config.toml
arch = "tc_resnet"
train_examples = 78125
noise_aug = 0.002
input = "log_mel"
stem = "single"
optimizer = "adamw"
max_steps = 34300
decay_fraction = 0.4
warmup_steps = 1020
weight_decay = 0.01
Rows from block 3, named by matrix and row number. Rows with one number belong to one channel. Each number is 500 + 50 x the weight over its row's rms, rounded and kept within 0 to 999. All counts start at 0. Numbers have three digits each. After the name is the row's rms in percent of the matrix's.
# convs0: first width-7 conv (model.blocks.3.convs.0.weight, 288x288x7, standardized in use), inputs 204-220, a 7 kernel for each
# convs1: second width-7 conv (model.blocks.3.convs.1.weight, 288x288x7, standardized in use, transposed), outputs 204-220, a 7 kernel for each
convs0.160 099:440417495556530497498481510490444457510526484482474435385408481516527520512498489477540547545513506503506579612602568554548535459460451470494479464476474497522523524508459472495494525530524479491517493510530544454439452480488455447528530538545539518502450475520561549544536430451488517558594568544549540550528510491528529507483455455451514479427414406438494
convs1.160 098:491474499531553497403533503458432407426451498500516481492494497580540523526534552553513485487512523551535413410369383444513527489512516535529525521505535553573559537549542536513490478505525428432418401400434478558554557514482490518514540538513466427414440375394438472422389524479418398425423384474497518530518534557464451450474475491505483486527560569579595
convs0.161 099:505495489491499483481468480508521530523512514527551596615596564570580601603585549527541524496472478480488443451456460466469470462486503523538526536482485487527554567548596596589589567555526483478481488509519519416448458464493487490455457460475479464451476479499499499507493466495512508492482472447442446437442427407530544521494455429421528555566580578580591
convs1.161 095:509510539561571567565588587556538520501499458485498504513504487489511514512504510500525534531553557565580479490488477456449444507502501489486484483488482489496497510522493501507521524537550508513534548545538539550554559559563567566592592584601588574578522499501512541556571458418399392396421429555561546536538522514596582573552547526504541520511502491497496
convs0.162 100:451463488506527529519408406412431444449446481485480476478471459551534522523525527533432453459464450452442469472462461468475470526540552564573569550480473454453455451472585546522495501510510533545544560573584583519534555567556548533532517511521532549554497508528551548527517532544539533521490460402372350334343372412439448458463457452457460454445449447445448
convs1.162 097:438452472495503512516536533516515498506510472466465471465474480564547524514505500502583581580573577591600605593592586586583591519516505505499492495571559556544544530538479488487494506505512580564556542531543548528517511509507496497487470464456467491503492496491478475467470514486472450448438436573576565568576595611556559565562570583588613612611602612613615
convs0.163 099:412457507504477460457406419430452496527534549552536530490446395477477480485508512508506512515508503510518500496500506501497498387397431463478469465506508506501508513526500494485502529544557525536562565570542506438448469485490487472503508515513511494482484502515534545555567497516527518516520510385399396382370379400426458479498507500512373361355362392420446
convs1.163 100:533512531539573592567565522492456412411417414426431424433430426455451444445450448454550546554537540530529585589585569550546558500502508524534542562535519496481480490499458463469470472485494467474481489502512520554568573565565551552389416442471479470471511533523526534556564431461476472485524556515486472457453465463503492477471478478499550535530534543550547
convs0.164 104:507598654624505435426534493453441450450477503530563573548512470474525573576530493483509475449465486489496516486485504510518509513513524540551544540542558564569559560561547545561571566569548486481498523505487467515528540542528518500620617626629599572550454463462479488475476429467492523567613625411430460498513518522510505509512508510505519499486493511522519
convs1.164 112:367406484562596538448457526562589581579579555538510481501516536466471500516507502498495522549528497481470491497471434389379426541549555559555549531545541525517509522531531509530591634672688530529552573573572559532521508492486483488519569574534484468494626614556496419397410594612584519422381395447453459475504506500458459480490493495493551543539529533538548
convs0.165 099:634546469474523552550430445439503562577555527515498455455480471536539532522526532520467445430441445470492493456425436472475451518506501504499483460538524505496499502499561574551510455423422509515496494513511490455431435469504520522579545530535537537530507496480470495509506546531488477495510501521496461443435460478535514488461458464477522514483464443455504
convs1.165 101:561483458475511482477502541501492477468458431405422420429400419567562550557539539522467471486484514542570511506473449465505541485494496484468472472570563550541523530512562581615631629583529493513497511516534575492481500512511504501511503489544547552529543497499503523529537503447453462509518514489482471499510514508586584593604634648665513509514531534539525
convs0.166 101:440480512531546533527445461477505506502505506518535552556533487491491502505513515520506510529535538525509453467467477494509530518533540548545542561533539544559576582575541521500495499504524522541556555561567571457469481489501493500440433433433450471470505501496486479481498453453453454466484510455455467477481479470475483495494487476476580565563548541530520
convs1.166 096:366376376399422480531510507491489481476479514506507501499480473427467460468467467473464473477499509530551504509523517515526549406394387383382382377524514521517505524515469484497484482481475532526522495495497496486487496513525520525494485500511545556549498476486495501508505396401426445471490505528537543538543540535486453445441451458470485480488490494507521
convs0.167 101:504463445485487445404506503488459423424452524506472449443440435424416410407385366376513483470490490493483544558564565572554541455440425424413413420470443434452483487485441459488508523534539627617608610602592581526481457446444433408516508489510531536519504491481523559575561505512524542540553582514507505512521501481505497467481482468466518505495499493477475
convs1.167 094:523540540570512468470476466444454476510526560560543567578600606537543537535537521515350360345349356378409487477502526528524512518515531516525534536487480461444458466465550539521506495466428507515510497504528541542571568564573588610540538499450392389435480523540513451445481487517502477398383426448433410387390407398499507513510531531539532544543545543549558
convs0.168 102:478459451452451469473480497509497463458476615587553511479485511373372368395395360359457491494503508524525473534569586572553537470455444466505544541400426464508518508495469474488460456473464473490509526515513502586540510515553605598509486493518524536550500519537570589599575463497533517498490480433453487500490489476472452450496538572576446425422436435427410
convs1.168 108:451493515547527521499420423443515596641627531543546568579589584511506516533566572572470512520513468423413397397435455460448453411434455458472486495444458451437457464482475503537545536509498530536535516503481464517502481432420430445472520545548515493488454475523502488469485543579573578536508506542558554559573585567457470475463474470480461469473487501522530
convs0.169 098:552552542529511514510519499452446461473503498524553598594551530530538547540508480497435411412478507517521483467458451458465484496494480447413410425548519521515522525542472511520508452412389530547548548526502514450448446428447459490599598590577565554544567536494506550548536533511528565568590609445432443443450453454572575573565549555535481471442445459480484
convs1.169 097:565586579556500451425504502482456459491508526534529526504465467534547567581589600586598637665653610580578588573570550520497512492498498503513511506540559545556570591613532536562600611567506519490468470466455440514520504496492510526547560557550534510475451469472441449507547527545548535509505511495512530550565562562521511508514527544547538548541547550567582
convs0.170 101:482486502523551568564467469470473472455455382381399410417442470571568572574577588603516509510531557571578548535528525526540536444437439448453460458513518522520515527532558555563553556558563392414426443460457427506507493484483478480499499501510524535532459445443442449481494544541536527526539526481464444417390381391511506511512511517511406419431448461463470
convs1.170 102:457439455450438438447484484495461454463464529520523515513506497481479469468467476476443443453466480497499537543558545547532549493478464463453442436490463453428424431431449451452438438445450530541550568583595602393390415437472495522442435443450460480501494507512506499483473434476502513497501492539549543559565583605547555558561558576579563558544520512503502
convs0.171 100:442480510513509502485445468474463427401389609631651629578563569470476494508480457451529526527525504478466492476489503492478479462464488520533540532483504510520516512524532556573558525502497542522518532551561585498494496502533524515515530530555543530534449451458483486468451551581605624611589571417422469502505495475486488500511528549552552549554580608621625
convs1.171 095:520537530520494479476567562555521512507505522558553548568557533482493505526541532512461476482499500489486547533524525526534554496518527531515511512473468478460454471492421424456514560583578474454457488515528524584594579553548556568552564561550530545594530525515479454422427574561533525498482486507541549544553561561455457457448450451450424440451450452457455
convs0.172 097:530548548570586565564380387373386393402406533545582591581578565558565583555537515500499518532540523504501445413401438464475483502497491488489496499553535525506487474451495504498452438426446445446455472486486465523511484473464443439503519511519526528520503490494507517509507577569550548516520508493483474473464441431518505490477465468466609588577577562561564
convs1.172 100:509529536533500505521506516511486461465492500513533549557566550544545530531525523506476490484482489492483386390436450484508513402408410415427426431494513518519519520516514495496512541569567467454441449464482497511502511516524523524500484479512518525539516526529514482475486542514493488500507518536537534529531525526472462458443433431427503506490478460451430
convs0.173 104:509489483499549588597394398440483474447452474476491524552551527544533518513510529540453457472484506521537478444457476494509508451445429430429443448458444462485500513529505521529517515506497480481474464456453438515516519528541530504539571576569554537524536519498456407374389499466430385375403460487472465463470489507582567547542549569603493480483510527522508
convs1.173 108:417464465468448454452519527527528497505514511517520517486474460469479487497512522522498518520514488456459472479516544557531520502493482484468464476518501478467461442446504452426452548606616457448452456462461444495498486481475492491454483489496513531526553580597571551533540503520541558545535541498499482455455465469609573542517510524539565550536503481478490
convs0.174 101:470455426421439448424484478433383371361371499496493491480460444546550539515505499517470483505531556567571472469476487508511493417428433434445455468455467473468466467458553538544537540534538488501487477467455438554546538528536532520547532528523530533543434453481493504516528572557536518497481472583604609606599593609565562563571581578582512511520528534537526
convs1.174 103:528473453455488533579354371385419437450450599608607604609615627425440439452444450468500507526532541548548509519533526509502491437442450450448447445502498504496478457453448454458469479481479531532529529513512499535537534524528528532427461504545562567565478480466467485503510418433443463468481479477481475477482488490457454447440442440426444443445439427431418
convs0.175 103:463475495532544523508522530533521507492500473467462459460460469540546544536541532528481474478491516533554504510507504506529542473465459442416402389464450448447438425423506488484478482485487517515513511522510513497494493500501501503528535541540542542540495509506500484483474505516531528528536537473473477487510523556475466471477488504528452457462460462463473
convs1.175 109:440448445453428420432518509499502499500492447429424435445467471511514511507487479486459455461473475496516473473472457458463463520516515507519519516457452438452445457459492498510516512517522489477472476473491511498484482478481477479439422417400395424449548534535513507488486546555528504478473476454460455431451458470436433445440439441452480480493496498505511
convs0.176 098:542502511556556541533444455493497470464494460499535551536526547555544518465428435464556553541543530547535469476480481475467465514494492507516521510475480483485483471476559568586598619636640525548542513477475480522512503504515544558473443424421427439452492497527584589596592522514521551564567576491508505495470477504538536545551560578578547553541526531542546
convs1.176 100:450458480493482455453551549565563561536520539511484455429415384543538541533549564592432432415423451495537396395410443485524558462463465465476472480517504502476470475481552533471405398424467547516493476485498522486499503494496489481474493509507520541571491518552572547504456473477475477463453457571574578580576565554520519526529541541559524508492495505509513
convs0.177 101:485465468484506488459605595549479423431488578539520511532557591491515512506475469482421436453483514502489513533548538520498486433439455467466452444493474473483489499494431422448494520542543398402440476485473478503492496527535513453534516518519535537513493482474475485505530540535544529508514523558538521499492486483554555569598596591577538546552532508499497
convs1.177 101:513492485487451425437423373336347378417410418415422428457469496508502501506507504495447455472476484489509464442433458489484484492498500496497498479508522520534515500485474479481493502486467488506517519529529512514522534536520515518457487516538520524541597599622623614603623537543560576556527528368369370377395405400449456460463459457458507502506497478472456
convs0.178 100:489486555622579533517373425406404437489514525573569554499477495490517525478455456477564593600607582568567483505521521500494492508506500508528533509473464465471441428429524513505468428430432523534540545534528541450428411410382361359512534552571557552527441463522569575515449463470530570572555511485527542543526523487504510501486462430415491493497483452444444
convs1.178 110:432438484542504423408429480514510472456474462447453464488503521453465502511513479465459459488469446450437478442453493537515485519539552574559551538508529546554530515521494468457454480535523494501472433435455473473489473476503537573489511527518481456458463483533558548500492513506487473443396383472516554544552545524468485502489499515539494517550548522534536
convs0.179 101:428430412408417400380530525505497460463476538489443424429461479341341357363392417438498489468480488490484507539551544539517502515508509504511522533490503520530547558566493518533552569584586478472472453463445440510515504515536561567455467476478478484474472488497499491499491495513517523506492470452468503534546523481462459479506543550536472466480494519548564
convs1.179 100:444447466494527548575499490495520524543545572569550546530516513495510505515512512502416440459489486495487454459449463454453446569577590588580571557441436457460468491504388411442464477482484440453461462453454443579562544532516527536451479506552547550532480460467463460455446407418430456454448438480484485487500505502438425418423429435449430400382383386419441
convs0.180 099:576566533497489479481563574576570576590607538539562564562529513429449453442427419437521529519510518521527568548524484479481504502500490478472481487468466474464450431421490481480465472481488545551543546542515499487463452444438430435522516501491482486479474458437429455458454515478450452451452463466456466472492483491536521519499490473463537511501488485480475
convs1.180 095:547561540528506483459551572589578568549537530551562593598595576451432421422428439431567583605620640641651439442462484506516528617604600591581581586456446446441458452472515532556575573567562528534540537530523514493497500505522530541566533501495496496491508510506494462447462544546555545513493494471478472470473477485612615616624621614618481482496505495498496
convs0.181 099:555545540523499516554395402392410459512525598591530490528565569450459493536556550518500497514559590602604538527518504489489497474483508511521500509505489487507527558616506482460455452443441514490486503494469462496507499489486507547530512506523502486484550558527482440443475542500477464484502536474455440433428402392502505529538527527530522494475470467478491
convs1.181 096:452505507511547554525457460489526537506460456461453454449469467646637596556490444431506548554539489459471496526502472443464507479488486485486484474485460446466502526523529569583562520516558508521525516498484451541487478495508506504464467523565549510492522484461474532603618436452449473526574569446461456452454467466448439442449459475479545519502484502529552
convs0.182 105:543571593603616618608482510533539535517506527541560573596601594500493497494488485489535538539533533528526517498475445437434451453459462468464471470480474471481494504496452453455455464457450403409413419424425431556549537533532529533514518513505504508514493499507506505504503484494496495487493506545535531528527539546525522527530540549549542524518514519526525
convs1.182 112:470472481477461458467487480500497490480474524537548548529507493376393401403414436459490522533546562571582474484505522537539553557544537533538534533428420414398390387384502507503496513529551406415410403402394393553557545528521504497434448462468502535554407408417426434427431363352341357361382413494504500510506512510522497490474460450446513506504499493478478
convs0.183 097:581584576569570595605419449476497497497503496499494504499501502420414423418413411412558552555552545543544453440428432435433444520519512514525537532539524514510508520543471476462450447444454476484498505507514521504501493484477484484500510508517519523516510515512512497486485519506498483465466464553556549544519515505541520501490492501505513498478458457456448
convs1.183 100:493507510528544542532524528530537531530523573568557532515499491387378376384393402415498529544566562566580423420452462477488508622606599599590581578516505500481494494488513502502514541574590463484475472466472472517524531543555566568445442450463472472476490501506486468448445408418428448439426434560559550553547549553573571572582585585587516514516516516503517
convs0.184 102:601615609562515458425523465428452530566572561573591557497441419481491515525520508507450460468490482474457580578562538516503506568610642629588558534488486511527526525511544541534506453435426535554556535510493487507505515531525547547547534524504484461452531502468469498528548500485477481533595631485511550556566557562458453460463461445434431434447451453455459
convs1.184 107:524525516516510501500570590572532504505532422442474501513508504472467475499529534526477550601629609569503498489505528524500476483500503514501491464563564566557569563568464484539594630632590544550551549540521481497500501488478475469517533517503494491477518453396376413481545477457462485527571610414433463491503490473570567571560555563570476491491511523511502
convs0.185 101:475470495520493488509475499525492467494538584592555487423450504429409426458485497503484490470443480545547456464463461460488530490485502512503496469533504480485500508534463422432453477498504467463472481495495486543498492526567584590524473459470501522516357408503594591543514452451487479438429484374365379414441471483497488498524557576555586523478452448453462
convs1.185 102:497559630645576487435511487490528572568527429427421446499518482582589567543531541543658626601551540554601436420424442462453466528514513514515518515470454441447468457462609603575524491485537530540509462440456483502503491484491520521590589551509443394401484516560573596567557496507529544537517514484488479482502509510452464492487489490500514490492483488506530
convs0.186 103:469489525572590561513469446464475481471478377395411425434426438510517507511510528531540550558557551557571536528531543541541525550537517502497485470535529536540539529514437432406401409441477433415406398392412428520523520532517500470594588573555533519516525515510506510503518541547550568554535531526538543532516501489436450451461461456452476489498507500495492
convs1.186 100:448496521551525513519560544533515528526518477475475491493495501458448452461469481475516529544556570566550483482474459458470483483489484475476475463505510503509512504494488468455467499533555542525516507509488468400413427425427410392448498543575590599599471484495500490492492499479463469480499525491478465464474470470520505495477466458453460462453451441426419
convs0.187 100:459476500502475452464552556538517504501496569565563567566576592587593608604614614605522524543554546551554498515519526521526519457469507528554566548438455474498521531540466446423430443442430442450446431409414416435455475493498482471553552558562553550554567558555549542541544570567567562559560583464473473465465455464539537538542554568576533531530526536530538
convs1.187 101:517537567586609594568410390389399405420426478495501505499502499576565557551544527539516509501477475459474507513499490483480488411423436446451453461524510499494486493500523545543527508498498423440445428429435450424408418413420436449538552581578539496479449476497528525513502431444465477485491507547542530530523519511511507501495483476479536544537522504499504
convs0.188 100:524506543571559519512499461474475485488489443454479475478475472462456477486504522529465459458458439455445587579574565558563556529507505501504483482554535517514496484467552553545543542533525529505484478498506528579586595600578567546644664673684675651642560560547544512477466496478491482464479515516528539541532523524558559556557539539533553531523525530543551
convs1.188 098:474450466504527523528516508500487482473474415416416425437438442641646635628630622626528556552535507501497485474464456468480498547553559549549538525495496506511502513511475481491504501504502553548540532519528539437441449443446454458555557579601634652658511517519542550557572564547528532524518519589593592589585582587538530536532530537545444444449453473481490
convs0.189 102:517526537498452432454493484461465535566561475463436418420429417530521523528525521518539534541537528527523391382383415456471468475488481448414408437490496494481466447450610575529516508509505556531535561552551543464480475460442442477590575565562545524523480473471460458477497527516490454445460491473464429418435453475442453459453450444445561547544545562572571
convs1.189 103:534530472457492503475487502496486477459454460410410400401389417667678670638617601606525529542537528549569453463483464472494529518519530528525522519464470491503538550546451460474456435421434546565580562533518536568554554586588599589523497525529550533526514501478471509540546526506478459470497535485511528529531539551493513515516532547555504504501493485483484
convs0.190 100:472423354326352400397557554559564543520515495468421344305298290415417415420418416425521503483475488500512542533541542537534526457464462461453446432455428420424435441447532538535541545555569503514512510501504500513517503493484493491541539537531527539540520511506494489493498485488476472455446440451458472489513527530478493501502516535538455444459489519549558
convs1.190 102:560534526537545572600495522514518509500507601601596603605607598532539542535533536536541543537533522505489525521514508501479465475495508525536535548471471456440434431435482465454459472497498524527535527530533527540526517506500516532417453477492496499496510499493466453450436402426448447438406390436444453471482498497436426423432441460467488477477479478497515
convs0.191 099:478506556590580563543526531528525552571576548544538532538525508393432464468476477464581551525504490492503487489481469486481453428434465485519542545491495501499509520516378411437467477479499414440456468477463438508492504516520520521410435464488503500492433450460436425421417535548539521503481442463445422404408408416470476493511529541539474462459466477492498
convs1.191 104:450430449473515566604452457467474485494502475484485488486484476391399411426429425435498508511515496478463501499483480460437435530517508483481466456542546544544542544548517504496491494497494485482487491491489471584574580584578586588485492492521530534531521532519518514509522497507522507498487504548568576572578587595518510502494473468454494485484479479478470
convs0.192 102:448506558549462421480493527537514493506516564572546506506497474494496511527529517491592577545531519502489485495483484521558549447483510549587597583437444469492481495517417418443489564590577484478515548542500463457462471469451428428515480478496502462463434499562568533509530501571611579558568585470481503544573573558425437461497517518512580546521515518525517
convs1.192 104:447430503571634645645539562572570580566536557534485459475516516527535533547522490488476536557558544507483528541540514493464447480464469454469459474449448453482504511518508556540490432401397422494524540512454416549544548530516514528524571585590542506503537543547557583583599499513500486462461502443480501525535546548468501519516524550585491480487502530554572
convs0.193 100:556521503503484486457486523556558515488507414432453443430415442536588606603584574572508488474464455487506476483469451430430452415429426427417409403442450445457456467448561553538519517527538461495497509538542536498482468456429422407562565563554549566577456460499536532511478461478513537539555588478508519517506501510527501483439419414413513526528518503483485
convs1.193 098:529576564495439447468470505545532497448421414425435433440421404494491496499508518515591559529522541565608426414448475502514547453455461491509519517497509510528542553552567555544541570579579596595601575587594591463489511527543555557555549526492478493524567573556541525518535513484452441432442476441443435448459471485546537540539541531525520531528537553567590
convs0.194 101:474490548582584535485528524505501524544562530503495484479474482508495508519536570589505503510495508504496544527538556579573550490471460441466499517557584578559542530535462446424416416450474517489481483482504532547528529545556528490497504531546543524503438455499548585605631478487499523506521534376407436487501532521501498505506491475443505505513504508499477
convs1.194 102:430470535603578539514560527501461464474484445439444454457469468441444444464482504525444496524532523503480554542530498495507521455469461451446445463474498499519515530529459448476478497505515557565547530524523533455486496501482463450517530529527509512538484467477505521543563462448456486511541556509503500513517523523532526535527536538529606603601605603610605
convs0.195 098:592594587574569554540530516485474490498498524512504489492489481518519502493487478495482484505517543539541540526526545566584580468472457450447444457510510500486482477464514515531553572584603477478478487501502509452466479480489483485477475480482487489499416414422412411413436549552556563572580575430433427418431432438520497499486483476467499493475472466463459
convs1.195 101:492533551550537521505524518505491483481485472488481483486482487516520528534542540542531536529519509510498479467469472486485482568562565550543538534581576569568568575564426422422430441458459500513527544556561570425419418410405401401454461465460484501515470464440434422403411500507525530538539550444435435432426423414533530522529531533541554552545529520510505
convs0.196 099:571558572581570580578513515537544569576577518506486470473475471525537547548541517511510493487479474482485409432445469486502510450453456467476465470539525499483482483479533515498494492457434528524526522511488465516528538554563579568510504509518511505500435421406411396410418478473467462479486510461432406408419429424461467485510534555554455443436439444442439
convs1.196 098:498538520503493491489541544534540531513470478472468474478504522485491507500500498501472506516524531532544475471467460456465487560557566569570558549530526517531542562574573578597603595586575519530527510498488485510534536532541525527503482490488490485489458464465456493497500494473464477495533550455456482490504499520492507506497488486486540536525509505513519
convs0.197 097:505496492490497512530524542569582578560543385384400423471504515485488494501501513513533535533522525536547438432426421417407397433433426425428425424539520506492488485494561547528501476474469463460454440434435427457456443428420420434472474473473465464469457441441437434440440502472438419414432465499509515524526520509537538529518512514513511522527545552560548
convs1.197 090:545535510465438428415463475479477470461470521510506494473451440451455449428416395384461475475496508507502462446469485511526556447460462484486494485533529519523510531536477470457446444442447543557548541530527514514518511519514521509479486492497497501515514490473473450431435472462451460461456471507507511510499502503489485477466465459463509519529545549558572
convs0.198 097:582568589615595542504527509492509534527538509539513477447413377448455463460438438444419426444453441441411539540527526524538550494480461461450461459464499504517505489473483496479424377346335550555529504482487497475462459452463476490639641629606602574550468467469510510511533347378392440469518555477512525533523504498510527524514497489476480510528533542537526
convs1.198 090:467479512561550508488474472464461464445464514527525530534525535607612614625614607599530585618626604573542537533518506490495496477485480493493492491575578579567582580583468489519563601636645612636620605574564534505497504497512523529572606615609570544526464466475500518518524522520527539567588606412437444460466461459583574566559560562567443447460471476485490
convs0.199 097:436457511531546533532584560520478443449434392408398396441463488470459456434416385382538535539556544556556506515519519520530537435429437450436427426479483488472467463472504511529507497490491558577580585573548536455468491515513518539592572555534512515531438437436429434436435498489491463444435456460501514525536538554444472511520510501477500516530527526513496
convs1.199 098:463491538572582564538417404415434481513534444460466474469472482600583577573569558550536555567556534517503558542544536542557557474473475488485486491502490480487508508526545551567569574556548540523508500504518506520521527527520519518494493516535530511506398393398413425451462497507539557568564556474483485497504526527514519534558575581591438452463457463459463
convs0.200 102:494447453499490461464579580550506470482509426417415428418406398523502478447450491527583558544538550586588412401394397416460479432456496520521508492529528529523518511506409416422431443454454463451437439453457471531496480482503521547486457446462475468469490492559651684653622457444472527548541544477472459469478493488562546535547561565571610606589579584583567
convs1.200 103:503537580602553484438510490504514526508495536525500484480471469553538529527543562581448489502505516543578525507493511529557586488487482489504515526418442448459462467480544537509458447495542502521504480457458463531537528519504501491557561545512460447474522526564578555525492447456449436435421437590587601614637653638554556562566554561554452478485507531551563
convs0.201 095:541571579558544536549496494508530529508494473479488502491491505452456468481479478484492482472475471458437439446449456455453438477499510523522512510508513515519539543535430431427415420433447496501508512502487481506524522514505481479494499506509484468455502488460436424427423475460441433430413405489484472480470472463480461451451474503520512494480475464471466
convs1.201 093:522529538558576583592512528541547519485453511521512525519529535489504527553559551542493531548569569542518430406406408413420427508518521518511509501571573561572566572589520482461465487511532518515512508505497488481489480483492510523596593561552534537553511502503466447440422552530534551552556566496494498493504516520504501498481471486502528536541538548554551
convs0.202 100:516539539516514512522497484486496520520517576582550535524522522507499509517517530535452462459435426404399499522545563578577575562551546552551546552496513524547567576569485463469485510515535555558557562570569571293284292303314316323537544553547543550544477468472469487495491528517504511538542546511520517513521523527529531547550549535528390393396389380380376
convs1.202 105:481506539554583607603534549554550556555548500508509505509495497522531532545553560576556563569564562545544437450447436421405409472470466470483486499526528522532535536539530543546546551546541600601604602591580561466480493508515514519421428442480499515527559548523494481476491537517500487485503524461456457466457464457409403396389396386384509505507505516513523
convs0.203 096:516530530564567600628455486498529522525509535536553536509495470483472466461445425412512520537563572573574541570583582550532520538539540530517516500437414423433474525563556551541539542525499530539530521530516483478460461465480512515607599583564552554549482491497486445422402484504520513507461412527539561570574576558436448469490501507486507509491487493491494
convs1.203 093:547592623621599567532459442444440421419420493493487486501504506589586597582583558539587606606602578563550528519528539545536547448440442450450447452465461461462473456474554552563568562563560605606608598603595590535517492471470493505607642648626566527530427422433424424412408474473478509523539549528532544550547546539546556561554565565566513512526538551563566
convs0.204 101:564601602576514452431473456456476505515530487494490451401377401499524535528513512517521514510527541556561521542519492464446444544527515514518524509526526532535529502481557527506485477486498565561556538505482477485474474485487473470599599592569555559570495475461458439449470369366411469516539541549557556549553553556500500477461454459478502509524519516505495
convs1.204 110:442482446435435456479460469464447428421427444440459478485477465559541543554567585595516522554590610608605457459467493526553572500513510512505510513500504510519538549548483483493505552572561566544555561581584561572579582583578564542471461475494523542554592611587519466456461562593584525496492519501516530550548547533517530527528534523519490484483488491505517
convs0.205 102:437498589586477422476584556506468482539559570535468462510549548506501481457439413382476470506553553521496524482475500555584553518486471487493467466441445477511535549552516523501501506487490546531523528534513489467462478487454426406498463491527519481465439471493495477473493574594563530553572564458482501505511491488434445485511509501503513510519544563558555
convs1.205 106:394383458575641598518515520507521529564545541517484470489517520446470456490483480469497580615604570521488468480474476491529526530518518512507518526383353342344381422464451473530561539501472391441480515507485460542524538549540548568434474517562518488507550542536531527497465544584589585548520482505502489501501527505426412424398405416439539505480452464494530
convs0.206 103:475463495543547495482549510486497519543558459492483497531581589450461483496506526517495489475494516537543517505504552612643631537508506527540547530466470470470474471490536540500436426426447507490468460482494484493502521545583595575573554546563570566543499499533547545545552455480492483476507524406457494510506468430536534524505467433407491462449459498531551
convs1.206 112:510530574606576525493531513472467501546586460470453464481498529504513506504504507524542574572539526510505486475459434445478527538549555557566555551499502520525538551543474509559612633654661539557552517477481495476479486485472460459506510528533521508489468431427448474501502533507502527560586577473482487494489473478453461464470479480481503512530537537528521
convs0.207 098:505482487455425436472573553503456431434448616582553556577580551509534546536499469442537547580604573519491535506479474476483487538537554559533511521536543540554591614615524547546524458427436548528524508482466447497503514534526534546586554540530507485477448433449446446473482469449446449488516494428435450463491523541491486500501519513497421423460487510509514
convs1.207 086:577585586628644644604483479449435439463485510509518517517531549573587579572555534524605635643631615598596521535531518532543557509519520514511499489524500491480482502538505509524572603607600543539560572574588600549533517507502505528612610606613579537519518501481468457438423487493509504491454447539532531517517512518505505510515509518507571551543528531526536
convs0.208 101:574551558560548519520447453473476480491495557560566571553550546471460461467464472475519525526525530534551614604594582569574570524515508514510512502535525509506502501499532514517532562575590594577560559548560565520523511519507506507521522524522522519521555569575595597574563546538555562569568579465455451442435440438484464449430412387367520511501486471469469
convs1.208 120:486499514521523514508487480474472475489497457447440432432416409467470466482494515526439451462466472477475499500509503506510520484490498508521531532523519518527523524524460457453455455467473542554553558557551542488475478470456454454491514526533530516511486478495502499497484407389390394397418430493496509524530530531481477472461451444425522522522523524529531
convs0.209 102:561546573626624580549453418425462531567586502542593610575552519585597579540509483453527534541524482440425569550540530508508506523553559539521497490499499508512514501473526524486410338328345520519503480441434445495508541575593596615610587573547526515502442420424455482509536502498507527561603635518510516535559559555506480458443431438442489509524507486461445
convs1.209 110:467531562566518470460625651617546511544593503531548547546530509462439473516559577578467529596610610571519551549537530543544544540546554552530514492517522523520524530536430465511568647678642529515514508477460430494504491475438425404505547545537531519498446472465449433451500476502509495514527536444460465488501499479456460450448443438440473491498505512513512
convs0.210 100:547488498555557548598515500490487463474466535510465430482568591422425442486511505462610586547482449464504560547523529539554519558505473519564557521474465488511523516512530537524517530526497562531482484529547534529498487496500485484501476493549572545531439439460503532566573499470457468512545544472500531543526478462496471473461438411420540529495471457476540
convs1.210 103:471451452488498479481524502469478501508510519494472483500518522510508507495498507499495461441434445454455619605543483487493510522530543549550553537568572561558552525503505527547554531520507531561561546519516536395404434460474482488478521550556551554555493495505539559538522470441416441479502506510494490497510503506501490488487490481478503498496523549539517
convs0.211 097:486478498532514509544475465469456455451446357345366436522557579463467477499524526520530533525529527504494521512501508533544547478464471482485492489535546549539526521540523505480490522511494541523500514517516527561555557539537542574522505512545553549565565571553493443460487598589530484460460457506513509520514512532425447486519531521499455444440445471488477
convs1.211 098:532519531536574577572443460476513543560559406428447427417380382634636620627615602598523528528513498478484542547527509497506507510511508493510516538550547539530533537560567620651617553515489529526528530536529547575550537507506516538601567550560550521504440422430460513530486534537541542549526505548557559547529520529512518525546565572583559563548539540553564
convs0.212 097:583526509532553548538514518528523507490498458454433434458518541598597567536526536533468485511548572583577513507504498508515526574561537529518511503511492478469480478476590588559533537557583580572553543539560548444432440439439439436575554547547555566563483478502528535538540511525524512499506505522502481446432420414478473487481496490495395408424438464486490
convs1.212 087:503505535546545543546560565567566544522496506481476476500502493500494479476479479481541546558555545537538567533514498503512510552554561552553538527537523523538530519520492500519518531532503485488507504526547562450440439440438447464453464535598612614583404404406410397390405513482454465473491496404420423446451464469434430427432448467472582566559552559555541
convs0.213 100:542575571554538552559502517528516510517530430472526545532531539492511524532541549566547558572581582588580475491503483469469471469488477481474461461501501507506518515539472473482491470416381496520527509480461462457439426404406406433544550547534517521517539490423388388421464486482481484503514534467453460456474492504569560549534540559570540531523494476463458
convs1.213 094:593609597554506475465437424421416454477471455453452447444454461538546550557561553522587592564533511503518465456462481508518526507510509512516514505514524524551557570578544553536507472430412483488484486497502505605596585568570569581518517515494461430425480500520556569556562476483505533546532521555549563559568574569474495510519533533527453483496496502512515
convs0.214 102:536540508482469483497461461506553558533508582576595591567548539557564573555524494491555550518486463476481438467495511491479482533529512492496503499530521524515526524518547572606611597584540494509508493489488483523550544498472472491538532519501482491509500507515510523503494494500491506530514504568540525522514514521506513493465428419434504502514517504496498
convs1.214 093:497525493484496499492561581587563540532547487496494505508474444570573594587584562556521483464457473499511435461478483474470488470479478482481475453465463461492499525516540524517491462425425500483492490493518520502502494498505499478518488465447457475466537518494470461481484542548530481444458484495503513546551554568551562567570570573553511522517510495466437
convs0.215 099:546521521560545497466505526493465443449492539561565574566581596491520535510493469476398366391464523558556484486462446421451477482482487470467460445460436415403412445484448490514541543543508552556536511497499498491508493500494487478586592585583562539521461483488489504501522476468486497526544590401415422425418403399493483514528521519493501464433435476502528
convs1.215 098:503527571608626561523534530485467459465500423397404412455469531587592610605607588569500493483465466461456491477446426413424456510526530532536525518521529517513501494518497490500524532552541545553558530499478477516531523518508515531600608591563508448396482443443436425406412554501489472453437441445475500513495508508438444451465487502506518516525543557561569